python train.py --image_size=32 --loss="softmax" --text_encoder_causal=false
Rows from block 3 of the text encoder of a small contrastive image-text model, named by matrix and row number. Rows with one number within an expert belong to one neuron, the router's apart. Each number is 128 + 24 x the weight over its row's rms, rounded and kept within 0 to 255. All counts start at 0. Numbers have three digits each.
Before each expert's rows are labels from the 100 texts, of 14848, where the router gives the expert most weight on average: "fires on" is the input token at the peak. Only what is clearly more common there than usual is listed. The data: procedural textures in two colours, tilted and lit. In brackets: how many of the 100.
# router: router (text_encoder.blocks.3.mlp.router.weight, 4x320), inputs 0-106
# up: expert up (text_encoder.blocks.3.mlp.up, 4x80x320), inputs 0-106
# down: expert down (text_encoder.blocks.3.mlp.down, 4x320x80, transposed), outputs 0-106

# expert 3
fires on: "a" (17); "brown" (7)
router.3:129090133141158091146149104118141146166111169111116092142153144145109125133169113069116142116114158126110159125136114157108140128169101122151118150109124114151129129081158087155127133099138128126156129153115088144123126119134060139145120103157112117129102123203138115180115089115117117132093110135087133073110126132131086
up.0:167114137157131096130137175143129157081110119122130146140116120123120114113117149218110080150169112117139090152125114128093132120054132147120129115160118115106096140193130112128163183131148115096146119150177132138161157087132161146121099108135107111131115116106134147131139114122135109165134161141130128148099109133117133
down.0:156123120131162155123079111170128111138130119108111160180131123125097156101099110097097129140116184122117122138129126152147147143114176114119127131114102151121166096138151129147086127148115146140135117134176108090131105137095113142129104101119104102110112132129113105115151137140115032109117157071121100148111098132136100
up.1:149128140131125124118146087159129133142085148159139133099135168139130111120144109170128130141110096154126173149162128129090108169121133175099102129115168144104105146137131134103148161096110131147130142119155153111087112116112167136110100169130174115073112166088146110112137166145128115150107161142168130097149117107130189
down.1:109134146137152155117114115137106186097140134110072143136160160101127142146135169135150130150143150117144126158129105174067115146104144130092141114094108114121090134169152154154128123110138162140107103071126171143152076119078156138146161128131089082104112158145150098135110138106123143127107204089112133118116135130127164
up.2:155109129083120118131117098104098103174101101139156116071133094147148127167124136138168131137136146147134119102143130076130144104182167153147117162171096131126107110070169172123088154145115137149152090139103081126123137137130150076118155171118137149095111128091096148100114156083137139097117083119184101138130121116103143
down.2:111094085126110100125169156147112147169079155153143161099167162104069191101104107150168133152169099123122126121128133131184087121154135126116156122080111170140122102131134146131116111163138167150140074148132145131116130146109128101139152141148102144162117161135144149191123146178102110108146119110127109152069136082121121
up.3:163104098140141157175171142164131054138112139128104086142129102137122099114095089153090128109161115128118134156113134130131099131175137091140128120105082145153152170125114116125109121087173141110139154141115163088107088113152050115102091142126126118146144137130127104141120143102096087103132112137083129114127100186197123
down.3:131186133173112158124127148122141110095147107152158126124105123092199120141137088091152130108108099088139148178106137110132167155096140156124158120167160141111114151111144133116147106152158129087085142117124143114137176098141144140119136130097134106126126107122114148095150116162153145134147113117109121135114147117133106
up.4:113132120098126110121114124126131141106159099155085116120106157132174124176147142099112137134132119125140080122113126103111130095124128110118166114130127094137082151074123176103119125129165144128122112083080121119141114119130105100144188162135124158126142127110105162116115117104128192142127127112151131124101121135110162
down.4:127132129177129131141148137133128080130101097123086105153132097113123154133138134088134132119139108136111113183132166138137160116165078129076141126119114124139154136154137121109130140149125109135105118143146150167137102124099108111110124123094142106162109109101164107100125145141177117111135102100105094107167132171172128
up.5:149132104129082176142119115175144093107147166139138166097106130128121118153080110110129111086171113104146151121105157102117141120122120137136133136108117130169126171084104103169138144098149088119133106145135125141110091137130071099113111113136114157153122155130107136145146101084137071142130132124100177110128092149162117
down.5:168135127115113145089090120112102104121166105137145133145104158127140135102111131121146126115131148088158134140096144098159134128122174146113145159191137168085141102127130117100126121143082139120117155140122150151117174106123154128065118092108125105129123074080101153126151153159164139151163148106148126162134122125134151
up.6:095121135133138135145125119119180086144103136142141160121136156110159122093109119121108112143106152178089131058122137115169132118133146108109110168145113121150134088115098162096095098118162095127131152131107118064124155183157122098098163157123118107124180141098078125155157092139148129084158121139176115142170110134167108
down.6:098195154126157091132116166126148181128133157170166142130138128128114098120138128126096138129105110120136156151134117123156127162080196135119111119108178084136135115106122127149139088129142133140127146146151100146121140098110161133154157158129144162120155126079115127093120119134161120146169162132107104153126123110129116
up.7:132124093092117097136095140149133133161096133117162120137098134128143165112148108106183130137097143125140136063156109135154142148134111199124117169102123158105125107136146141148149106137082158156145124141158094149096170153140174132135103137161132168097145144110128116097143133129168138153100110142176088148098093091076139
down.7:111097129115169079135113143129125160143095145120118143093155167151121165132132150168130126151151098150102116104139087118101112098129129115146124115110120113153105099137155119132124160133134105150127108105091135139150075132109162095169144130185099147116115198131136117133113155122133124138123146111156112141059162092102114
up.8:152157126135153113075134112137083124103160139094155106119133106152122084130139151179121103128161111076123106171157149128100097107169157117116135158130106136132127161158131128160153114138105106159146165135117140148134117142087125164124101135146114106103101092105144146141144114156145147175154127159153124076148132129104115
down.8:140135092135068134144095154153125159154126142145119153128136191095131172121104088095141138112123149148150146181110145139142113177111160121097093109144162145110160100131121131097142118150094188138080114135167133107134140138114141124129133115123128135130162125126127108159169164135129096148118150116135111159143116137123121
up.9:108155148120158132110135080179121116088165147131162146147161132130120094111088106145105117161143122109117131143105117109107141131145142098135165090133128109132095118165134135141106114139125117103176176107110176131154115117125128096099114152147085078150143127129122094170172101156119089103131158142118147101117130069131113
down.9:130146135149157127130129158120153099096107141126199085138104049108173119110175145132129134104111102130081100143148135093101172125120124114097121118127177085120148135106145131119169138133134110124100143138100133129150125103138172139100167103107140139121146154141122118117121122135145151120165102102136156114155091142091113
up.10:170131126131103101092179148126132110110140119116132097135126117102134086143132131170146088111162086095149126158102176132113108137139120145131159116140127126110146154167111103146200139145110109131147149144150159167093158114148150178110081107121137109149084076097155141095140139121148138155156163141100152112158084122104140
down.10:133137080157168148154098136132118142139124083137119163160106136113127126110133125100118073159123171144117124137128091146172106133076142139150105119160126158123135125159133112161120158173153162129123130180182107093101145117124138149104084076095104089134107114133161094111156178154154108136145121094123106111093129106113079
up.11:147134133148141155125156078137123101146099140151127117116135142159117084113104097147117135122106075157102156133169119135141112172130148143114126129116130130130117109148127154079128127087136124143118157089115171085150093147134137161129099185141145096108145174097104112149133150150100132119112148145123144091153096104156129
down.11:143172114153127202120109146131092131089131140107087146140137145147150101147152118114128156144142104120164126149123132153056118155068166136101115134126127122130095124171137135142146097113137171108087098117106157172170110145072153139152184123140119089107106131125116147103123125105150148153139168083111151116142125146139172
up.12:131125125117130099055115183140122143063196101129137148138115101120155074158119162112149092127167144098147083143113177121125145109120130128153162126166103132129126139179133131152121164130137110127145110125102094154128169118117129160110114081134114099145113062123133138134158123118150131181136143174137149113115118135133130
down.12:144165107159166174082113145119124160116131096101109144175094154147119126125109118097151129130122166160136115159132115141125121131110160151079103123146110146134118097134119148131157108139103170137111137141183134123164152116089160136118144117100078082124108115102163128074159156156175082135121174103115097144138126148125166
up.13:129162138163080121151132157120143144139109140094173134129127183127125111117140135152145098140076140150134134071137148142152110168115115138071128161131151142085140108159099130127175112157122131150109123123173171106134148160128196139151142149149159129090142134111123118126120136136141158141091118134158106121141071094125133
down.13:135139173127167140109133132115109151130142150130129158111121141118093133178088150096137146159145109158108124134145073126105096114128139120135073150105136057156132090139124065119086170117140126141143086138148117166168104138076137124135096093145113141149118122139133138155105179094106150104157154168119146149138097131127103

# expert 0
fires on: "pink" (15); "texture" (13); "bubbly" (7)
router.0:114130091092114131147120159102142089104126103104080135143106069125135133126103153170116132095154143173105157127103115124117071092126124117172111143087082164145187132126148104151122127099096132111108103146126153114089115116141151126079108114113168135127149135121100129085103154090107177123144119177104085124171177167158138
up.0:131095136119150108094122086115106113141107128140141120100186131106119155124137128114159112111113171138110149109164143152146144142166148143109069163115156171128133087111145149143110157158070132166070140116141097136114121120133134097112129118139150119095118126121080117149140169130117115153098130123144130093149126108133106
down.0:106112148115138092148122111144120140120107124127108119164138164133100112122089169165093144133184116128114103131138114149099116093127125092166125076131127130162136126117140105101122144123151143118131098129120135142171116118111086115145121127186121146146108123140125154143120140125153121148131118102104100143096143132132104
up.1:144129122111093143120149124176154140130119118134186119160152111099144138112077142109146132156127125118118127084111127159147143133141173161148116186111122147120105159113117166128108115114112137107100123136145153126101106108203131122124172144118142176128138138090081107113088145105151116123137128072124147113122125149171125
down.1:102136106120140157152114084108118160111144146149123179115135147131115138119076127118101182121115153141120158112117119153143129125081078115099104131140139088134144145138172118129105154093183111097138091101111151152106066116159085102180135135173160136109132169165111165123143125074102113094094167104123117164109097146116139
up.2:145080095141150120128132097137095110138145125120094058143119102182104115150153121098136168068115146117114165143156123126155144119167110178155146147116166135144114134102182117117112107122120138136098120124148116109128091091140101127115115162093124120108091116141121100076136163100091122135129119092088135105108102126143141
down.2:120135140102154144132103126133131141215142112119113153133138139097094182096048136125125156168162149156100129116113107152134115104143105126075111124123131176132117113134101124160111143150127153107144121145170166150120148114114153070128131152152082128140110170133100126132133077114129105107128115107138097152095076118119091
up.3:151106084106127163188129163126135095148130119110116062096105113155148147108135114109102125128108125127143127106131157068154141156156147110094154171113145112094148146093114141105110108149193169113150155136134138084141132138157089116099118107093115179170132148112106184133133125112148101143142126079146144124127104147109154
down.3:178114125178151139156153146119110094106119148107122091128150073139103113138157171139116088091140098112120119122136130108128140165171138135163111169128130093085107142139098137071095137157119086117085136151121151143156105137145134155131130076102160133119096110127116119155095153127165135114138090064093163089129126136117118
up.4:110135156080119134088082125152146165105112124141161168143135166121118093110077132120124160128125142123171110097105143132112108149114198129163115153103129115123131131142149111161100150111084106154130145096131097134123127123168149122144134145111158168081135092088136100155129161106151119136110172114156132138138128105140152
down.4:062195149097131133089116101125101150124147157154118144122122140149154123119122141115158126140132148129169142130133088152126095099079124093148087138120120095126141079140180096174128142112142126149141110128140142143150109144138106109155164158159152132132114157138099135117138135124117147140128166130139147189135132095112122
up.5:167104152169169083137139086143118109092104124125116134128155121190127102094138124151120151099121154172099114142160073136142140133149176129129114131136114115154117113153168155107142146146143125114149119131150132098145120110138134125117117193142132076078104132116104081119135142117104110108077149143156125080117078111136125
down.5:107124161116135099096141090195122105148137114157131114154126159092111166123116154110134090131146130132076052136162127128120127096166116148089165096131098154156100133141093133130135133152132128141164119146097090143161153114121141128131122128107117100123084125081185140088144126153155138145153130115130124131063113142151105
up.6:137143125120142120100091109133094152116100087161130106159135087123158098143151142131139113121128163112121101131150122154095126131126161149110138139139131133093116141115183157147149128126107128161128155108140140123142117094130135169129108146124140143078118110110107076081092185111124140140143146133145093112138150101124132
down.6:083140142110155110112195161115084167135144153167113119129186161106107142125123112109126115144162109144127147145138077155116108134115099112159145104127137105151106105124138123140145112129142130111165084129131143164136108133106115103163137156188131133144140178121117150116179136156136144122102131102097115172089129086127097
up.7:125152129139102130147159068137127157106167125110130105122121174159141101130113114113145121135120134128117167161134156123156114112120111141166123146153108132162100130114107119093130115127137129101136107115107167093133138135142136136146136113127090100153109160150148134154126086132134127125074123141153163109126063118122113
down.7:155144110113109121116130118139138145163177136093108086138127094156134097118154103141129152121114097105129140142137136139147136148134134187138186165129139140120108125137089165157139100138116174087115151093162125113111183103143163177147106112132082107177155089124118097104148119113141130156128113161177120097105094126090127
up.8:118127147126101189123133129095158101116132171157128137117135148119144154135159121109135151118089137141106161109127110117152170140136109133124127133115144099137089112108134143122119115136127111109090133091133146117107087140162144096094166167150140125103142165138120116144152106144107084116059129116136109125121088110121083
down.8:164136176137085109092119125092109095117115125124094129092107169106090108140134141133142154090115164130126097132158139141131131105160149142151121103154146109132117143125162129085144142140097145158128118118116136120155102127104078148116109130148156141114098114131115169139135150119121136168134118162145088169117142102117114
up.9:161139118162112119143169151116116120129073146131145155155125127136094134104118106153094089128172075107144118152133112122128104141125133140106136101106130113122116147171130111153155147125141126131187118144164124168119142113101129127153094159132129142115122114119152112108157117121142113080163104132102123147124128131097147
down.9:169121167103134116062146164142116112133156124148174104135130138122104130141103130088147123125162130099157112147111159123098168132147149105073129141124137116131113161134114120103135107085101101136074137140080069173117119132104134115077125089131128112168111081155127110120141156135115156148143112148120183121106147145128123
up.10:117159153097098152106101111144141181135099135146207168142099161115126126111109131153142142105126111141155129101108161107109131142108163174127117156146151146135113150142105133145117127090089112148167128129118141152108157124167159155126145123067126169095118109100130103138157123106176105136175158138116144158129148131146114
down.10:087153110095154141123138139147095175157121128156126119141171123127150158116133114096177109137130111142134138136135110170098139137104108068138127143129138153157162114189109102143130120071129120160123140117127126169120147148159139106160120140129149128124132137116114118156148157136134165125148151133123152135112114098125104
up.11:148146156125144116097141143138177143115149121115160160127158165146109127096120105138142141155068160155134090079120078141157115147136158131154124123132138142118147120172112123135137133141114115128131135144183132108145163152162138155129133120091123105113131109142131127134162111120159122135104148118164164106086072128125116
down.11:131085197104114138118082101161171113141122098150153163130156125099182135107117151143133097160101150153117052113156125105155133098146179165110153120105093144111152085129094179127099129160104130119111110099145103090130149137152134118114110121124099117104166103112145094128093150145116123130186100114150116119131159109157120
up.12:167156121103117145098113091113137138146111151133182161116128157132108101135123109123097138131129131086183177112121158131101082172136145126173111128085131126127129159127129092158122139089093104150141185116139122171130150146147143151154112112093140170110121116144154095154126112098183107090131136131110140138125143118124144
down.12:085154124087178132071127126122123173141128097147143137155151125120178106144137087113183137146133106122158122132108083162129129140121104085139104127160097110132139107163127100153160111127114125155128128130102125160142158137144134124152097116103126132130153124130142098110141181120099182118135129156098133163108151118129128
up.13:105133150102146142131092129197148104091102088131139168120117164111140155093067124155132128159155148117153116101113119137142141125096114146092155130170120172145134088135118117179088138132127161102168131126170128118103152134143146098111113112133110153156147123105088135140132154129133105137147153144140130167112114148167164
down.13:111113122175136110139135191097151138118140117131144124107118164107126125110140158125194127140122129112118180132129156153154156177131107180070141114133170130106107115149113155141133116160118149119113118135141154122123107151121164106148165123159140104107130142150092117096113138120091128150128131096105125140128118123142121

# expert 1
fires on: "a" (28); "plaid" (13); "wood" (7)
router.1:082138123142129140106110085167135068068124120150126152161113129100171153133105110131107149155129072105153115108132149112172107119106113125122127139178117105156071111184130151135113124160121146112160122075128133117130147144114155125140137174114115123121147138102124134156203131120133117117154152180172117141128090150117160
up.0:194124158159067151127122162140148110129141119165184094126126102143139147125143123116140106118129081113150145124139175121125190192126168165090127139154138079097126161143132157112156112130123105149106143105145117116148142119136140154154132138115130134121122091126104093106160144096169130134159131138132167141159117166107165
down.0:138161123147126156134123130107117114083152146130149144164108073141111116143153083111100130114082129085105169166124136093168143153137129153153148170112147115124152157107145145128108115107166102105131124149134137106125124109109132146116117100109127114138134118149099123117159088135134105119126102132107156108178148172145129
up.1:132128129151178143132114117105110120107163139147122122148154103129131061128129135110125126139127135112124124153123136138138166105147129083141137144159098097143105119155145112136073138131164141120132140114079135110179102121130099172138133126166094075154116129149170131189170129113123099114084128155126108127132115106149064
down.1:129129111083132091129118133169143091106126131131157159102087151108131127130157130097118135127127140123155119135130148119124128065124152124177109161068160088133117170135137136083089113091111136133125129141158053117125088132111108124131124134142101138140130120107108152119140123105137107167182148083120138177102086122096125
up.2:142111121150138131128119106108106106126147118129098121155099096155145074125091140105148157099170120123110116158122133126103155105115113119123122145151081126175128122094156103141115148124154115157128114142072121083160106115113088106129124120152105074156115126141142138143166112117100093144111160148137098118159088126158079
down.2:128120113107127168155119155131141105134100151113108129123100110141120105124115141107131168137099117142150140126148130157125119087067145140157090172104143093090148148129149113131075158109149100169147135161133086071109102129142119077111125143141120161134147156110090139094127126075138113137128132107159126182122091154097125
up.3:126150154156121103114118164124072140121144125143161124105136144145079104121170126106140102098138114124097135169175139146146136152147140143122158142121173116138116125120157160130132133155128125135144149121154108113133142118108128112167172138137123083134048096069130087119119128163153102118135137099173146127190093068134117
down.3:131101158105117101114093113126175118122154129115119164135108135120129143097105176122153161148120169162151100118094141092116161078109147176134171136107136121103109109092157191098129122145142148108116093130121094115153130142119117098082145171143092116134142131127105155168141086127111135132080125122182111150126162136139123
up.4:138116109107155131136193125123115118117136149137134104125133092148134130137164102136119132119147099129118108113099132069106146148173156127124174147138151147100106139118137139106167105115159145106145190126130140102101109111161100090050120138076132141142149123125097118118152148139114118107160121075126132127164153121121133
down.4:138122088128147104138149131130133151119149101127122142131129159124151099109084149141103113149100167132109110141106114107133146082100131148149109160157111125084151119126128165068119172115155129108142125129156131101163109108136140085156112109128118122143134123167189131117148141149082124104103120082174129104102118130130102
up.5:113130105113124091134131142136142113114074142124097119125124132143156113122159110174111118141121165184131172136136122111127089140122090156129129104084139156133121126130148111116155167139122119131166123176135161151082149117127177115078069130100149133087155168115176142078145122122105151123110159156144117105123125132085168
down.5:113142118141121125134124152101133157133132142163115143084152195111123088141118166143110105146154109141131120090115123143153059124102162159139125092112158104083110092145096123101118138167140160127135107123132139130096125135122153098157186134165136161082165157121149155152101101149144162103135143077149141150083156104105148
up.6:126138136165129139131127157141151122115126134159192154119144131101106116132110161132090102144119140114142134130105136136149126146107110073151140077126097112139142133120095152144105166134158099089146112124136167189103110134113121117156146084150136127151137145149137099162094095132130108092102114134087160111113177128158086
down.6:120094145158132102142100129189149123150102088115109148144118111107139184088165153186151122172139118142102110100134138147085162107165150122098152120096131142131121142129122177149170110168124148117108081148169117123132113151102133120130144134108106112100104163109100056077104158125121106142080115094120134088107134121118145
up.7:150145105150146098142162098086073115104090155110109127141110092172116089134120125131119137080132099135102160153149113101094088115124143104142096135097105148170107167100152108113106146112137132142125156162127131113119118114118117090112108132120137124111096140104116124126151109122119127095080145104145119060150100128114114
down.7:091106103118123146153133146114114121107166094112121116097126121118148095148134165108146121133147074123099100119158117161137108067082119136120096182129128142130124157139141117104105107085141094130136100130120151087142131094143158119149171132112096183149143162108123174139114128133149142123128121095172172099077107112109143
up.8:143179106148139142111104156121126107105128098091121110146126121140133043141140154123121130143118166103153139179106152134156099123134103087147148117133075122135138138124129120150100123133127133117140115141110150163154102147102157158134115079132116110155137111120153127129105113132137175143124122150098141101136161144123122
down.8:062142099136151091143146162142161176126071136158106120111118144130137154145138148150143112148154108145106124137137094187117144110097135111116132128106148084117120139112151151120105128136125145125106105124157124116108100147086135115181159156153111137111150179161105083130083106125124122110086107092113143130080110119123149
up.9:115155154128127147119111148147159169144135159121158158082158145121049135132142139108139153144081154112157140123146144151164150142133113122138139126126172108139133110140099145179075101131105119130133106108160123147123120156114148140157173118169119108153116125123163124162107089148164102122096128131116139145099127074133104
down.9:160143139110107118077119113145133076141135122164127111118118144147136129130167129109144124112147147138128106142146138126117167143180140160117167115100161122097121108117126166074189087162068150131050145101120112156122137146108120143081152129124116118110136110068089113101136162143135144160182126140090144121154144115133152
up.10:152116137158085154124125128171123110153153124145161093141117105130130146132147088119149119119130077090141161137171160134124187175123162172091152110141142088100102155142127165116174082129118143149132166102166090105141158108113126145170098141109108126120116062110126102101156132138165109131150131109130179165141097127098184
down.10:162139122150133163148116116138149127133189142110122133168109066156116115129103079089118171118079145126091133173147121087159147143144121137154135162127134116145159133093140127105102113121168115133143154142134121079140151122105138138128095119109110099142127105139119123146163089141130082112111124135123136131144144168143115
up.11:140120125143151102134114156141106116130085125134156127135136117143145146121160156185099097122110189149077170147148116145137110111144090091151103119081130171124185128151122119107136158125094128141147112144132138174110132120096157132103086112143147137100130159134126117105128128108119148124159118164112136085124165161111132
down.11:075076160125125126128137181121159147118099113186160117113159153125128111127131139146121115135151134109144123124114146154170139109106158158130168110150124097071103106142136179097120166140125156126142097129130132138109110132121146101157175145162153135141173138114124171111128165157191140131134108074104139142102157088135126
up.12:109103151131161114145125100139125109159114125143122137151168154126089138095109108136102117129124143112101180125144142160139144104112092123157109144143125113170119105167117108124075115107138127108152146113131151126139138124136136148135114165168093104137143150109138122160134109134134098081101114161130116128144091110152111
down.12:172089142103147108086142134117129113119145130140103124127158141114111135127138134114141126088169136114154139165096177100128152105161145140171134148098138093150114164111116104104115129093102128122097117184112113212123094133129094088092137102141128122162130095077081151142161151120156116158182149113105169120157126120121114
up.13:162099159161105168137113109148109132139188136107125117115143136164111116138132126106150112120146103126146164136160183121108130135149185128116096171110097113135106157125109115129105112107127117153105127098112099126182134159142134164175149116101094119121090105100119139163125127095180128153119115155159132119158096175131147
down.13:118156140140147133158143133103143154067134131109134197123132130116119160122150146095133161112105133103128123128106125121120124099102117120170100160101137100141114151100147109156140094086149093106128143174115147126127131123143131124111164138157139151105130130123083173110122119082167148113103142118156175096102134183112130

# expert 2
fires on: "speckled" (18); "veined" (15)
router.2:174168159127103161116149155129106185170149116153177119076154153127120112126128125136141076155119133117144098141136143124111175163117166167080151090132172125081119130119092156094150138137138133139106132144157147128173140117115141123152150107124121127139127123098134128113094133165159110132129139054122188172107115087112118
up.0:080121087171140116151112151162085120063109122135103112156109066174159125138096143126126138105129128110120122142123106150113120107106136138105139131115117153121128126089183141121134172134143097143098103092135134091158059110113124100160137130105119136131124135150106097124096150143108117107081129122124106112110153124141145
down.0:076148124145111136133095142096131127138128148187146177113104145148124139165130110083147113138125102148129147090112113144137145172118114168104127124105175115114158122132139092124175142159076112153094124121161109138106110094098162113125135107123149142120125142160099090132127189135112121121157121171133151113124146117105140
up.1:125152125154141107104114093153126121086100158162104173098137145143148136123142097134148144127119134153120138143151107101111069152145136134121136125048128178151111125130147135097124148103116122126124134087122148141107129150115146126086119139150135114076145157103100117151118148160113177093095147135175124066097137110125151
down.1:124128072135126112170150160113124127148165181104177130122091098138109131103128085105123137113115121122156170132169151122168133128120077118208138135113180135122177174136128101099123145122129117139159155122134086111088152113142146101133149106110138131139129110137102112134099127127107125103151110151106135142142129115119103
up.2:108166111130117191119084115135165118097121138166125142109123079170155161138116144111115188131125116111153099131113107138144086133140147085114133129100093115136149128080157124117110133118124135148123142066087141109135141177113100132137180126152136138128173108124099161151109119151117143097127170129099165128140169110128112
down.2:138157103139130137106145170113131134109176136164157145112130166098131139155103115065116107092134145107129112156107139138120112129088111114144126100161149103100154108113127084058145129141115137120136149108137140163123173153112119135120089116107117134129137089139128151168180110161144150117106111168111150130116140152155114
up.3:117140164133162096087099094150091155058110156104119158136153134145121118124140155185125136132123142149104129168126076136084104143149126103143115152087127144130122112172157095143162131114072097150111125093135138143126098110108143128093118127130114087098109130139124091146108134134083149139092147127159095062119119114116129
down.3:130100059165096127201166147112123093125150159112119109102100124106126140131122090126106104081159124134127178149122148127173097151105068138163093099135145118131117156110098117096113146136133117107151131172127108132119126119149130100140122085112144147117151134171111125142146131124175138112150075153135115121117137172130119
up.4:125106140144139095124099102134109150115120164114144133140132154140121080101106172141121124113147143131137127123146148118098116118145124112123102155098114120141152127145142121179138149119084084186132110156152117122120077135120141112114094151149149110081119124142121062153130124093108134129126153149174072104168116110121150
down.4:169103080179084147141125148146142078111145156139065100115069145130124103131106123157093136081112159148100118131141180103170118149136125176121140112140135133100102165096108141090107149134115146138118132118160123079119103117143145098097112122093143139132119142127129118114122116155131100153111110134149132109120108132147167
up.5:055114126120144113093131130129123154108175131070116145155140107090163110170104163160147139146134083092146138117123156121141145090142159114130121128143131100139111128179101116132138075111108114143133113121130127119172113129118104158151116116135098094162136110167151138166206071150141127139165122163136158127107108113099105
down.5:118111095111133121105177100133125148125152142165108099083158113131113102152140130156130123123167140101099131166130122105195146124134107143108097105130062140132124169116124186132108163141154135108158128099121132100097152119110106144123092128137133101134169115114145127126120149172130180106137122160135155099132156119112151
up.6:087152164108127151151070164170145177099104100114145188170109160105124114093133159151136156170095131147141119112129101164066126125094120104107089119126107160133167120155121133156153131116115116153144133136134139091137158141114148112135147102108111139098155130152162116150096120117141126162108125136168139154101145153164136
down.6:138127064152142131174177123123115124102162165115102079100117116166117132152080109157097107071135135096089152127123162135160095162136116130148155143126101150121142155121153143092078116108161115116170155114131163135102116110118145085113104112137125117146152149142099136114117114125143131104053113128119130126129133115115124
up.7:073155091126122116103129122127130148119144101146106116164096113128174133179124116106106132136129109102139120127121131141115124090113118097151137090139119091141110146123157129124154064089144121122148130092112136102149106147119094166146133163138074146133167126165142165120192072098113130107178138135132142136126128125077126
down.7:142127110143141113136132126123175115115144120168117151090092127099136091113120144127130141109153156108143093180096119099182151110120183143117148108111124067080113165112155152072108135161151190109119099128141128119102097139109126121130116168150107137130167114127135118143131141152096124110146122145120135090133127115137131
up.8:089137106170166117104112112162104120057145083111143141162141089110116131139082107156159133131181105108115138144127125149125123095127138157121122154129087157126134106144156147136103131153125080109119107061137094092148116126116133151176124124107067097144133139131122058123102150120106128146134099189137097131094161125150107
down.8:144131095101123172106155079090101112156153124100127127102134111141133153152138123108162147133136113127106126152123111087128103134166090136119099168119114185137150131115126087138154133137108123119110114116062129166077175123129104126081108095096144122113108114165150096145098168133115159104129103141132138072176130146148099
up.9:119164134126126133085099146119136142118118120142124136104143149113153111146151159151177129150105133176157149111136128165113106151116133121107053128082126096109139128138124124123141151101071099151103136122138153146105119153126180151123141136149172111087147127131141145133110164118151159121115166140158114109144118108086184
down.9:116118055164123172186166121128129101118158159094090100137122105122128107116099084111092155101166111126099167186127167119139138094137087155152146140141130137098122145107135149092119102145143131110128157108116100097113133084147113093101134112093125140154120106146135118146190084162119120124126096111129101114139101129135097
up.10:134162120093152125097147095126137116126116096147119134095148136116134141128118070134156163144135125140165139125117083124156132156163119156107162152106126170109114107110131163133097140145151160078106150085139160138103137138141148127100133177133124108110170179092122125130086176138114141109071109129124083112083094119131127
down.10:089164088125120117145146123121117152157173117120150103135097094131150095126126103113129108101128120138091155164145096150167126144100112157134106127158139131127127155155151108123112137095137142141186151157105137109106178068155151145124109081097146126143129099153161112127143161128123166130175124176122129139161112151129120
up.11:145149121093110172119108109155153086140115128133101109128128141129159104159130134106168135123132147166138121107151104096135115140143108145132109157126114112147125135143107098158106152085117087140123108144124173164109101114168161145126099173101173124093097175094143130088130167083134154123119145109132123122147097128150163
down.11:126124148144147094140136169139142096121148135137172118162137124083109099116125120141103119147127129112080124158132154114154157124134156100158114103149169081138138134120153110104126126155153130141177156126120073099140149118142098135113102124120111103158171118109147159164155139145111096150194075173112082108126151161134105
up.12:120141162146139107114110106128107139111132143119107135163129097143142098148148175159142133104109139158079081141150082134097100113164116106118103134087105124172143134161151103173155112129103090180172113129113141145153133116111155157125117144098134081091110097119155124102138081121107148132125180158149092091132149122104131
down.12:158145079147132108121156141115120104097162135100103105110127157133123100136117096129129139072146141128135137174123135087158108169104106136163148132144147118084114146093147126042135148147151125112120164125104132155113113111134163108143147105094109116137141106118133134129160128157134131099121136148102109152116106106135119
up.13:159120122123143118108120135151114126140146121137072089146104105168116118175131157096131133102186141118140116138117129136105140117134120129131176120137136100145113160115168136178128145140166139113171115129094125136156091102128116155127115141117109134149115125130142125085127127095121113162138141098076125147138114139134129
down.13:089152159116141089114121137139138067121127107166160153092118143067174124148129113132149110154104101137128124126144090117165111144121160106110120119156142108096128100111104093073124126135124135127090161075142095119145126141109142117158108131146125171157155142131113150146134152157095157164188104168115136125113126110116153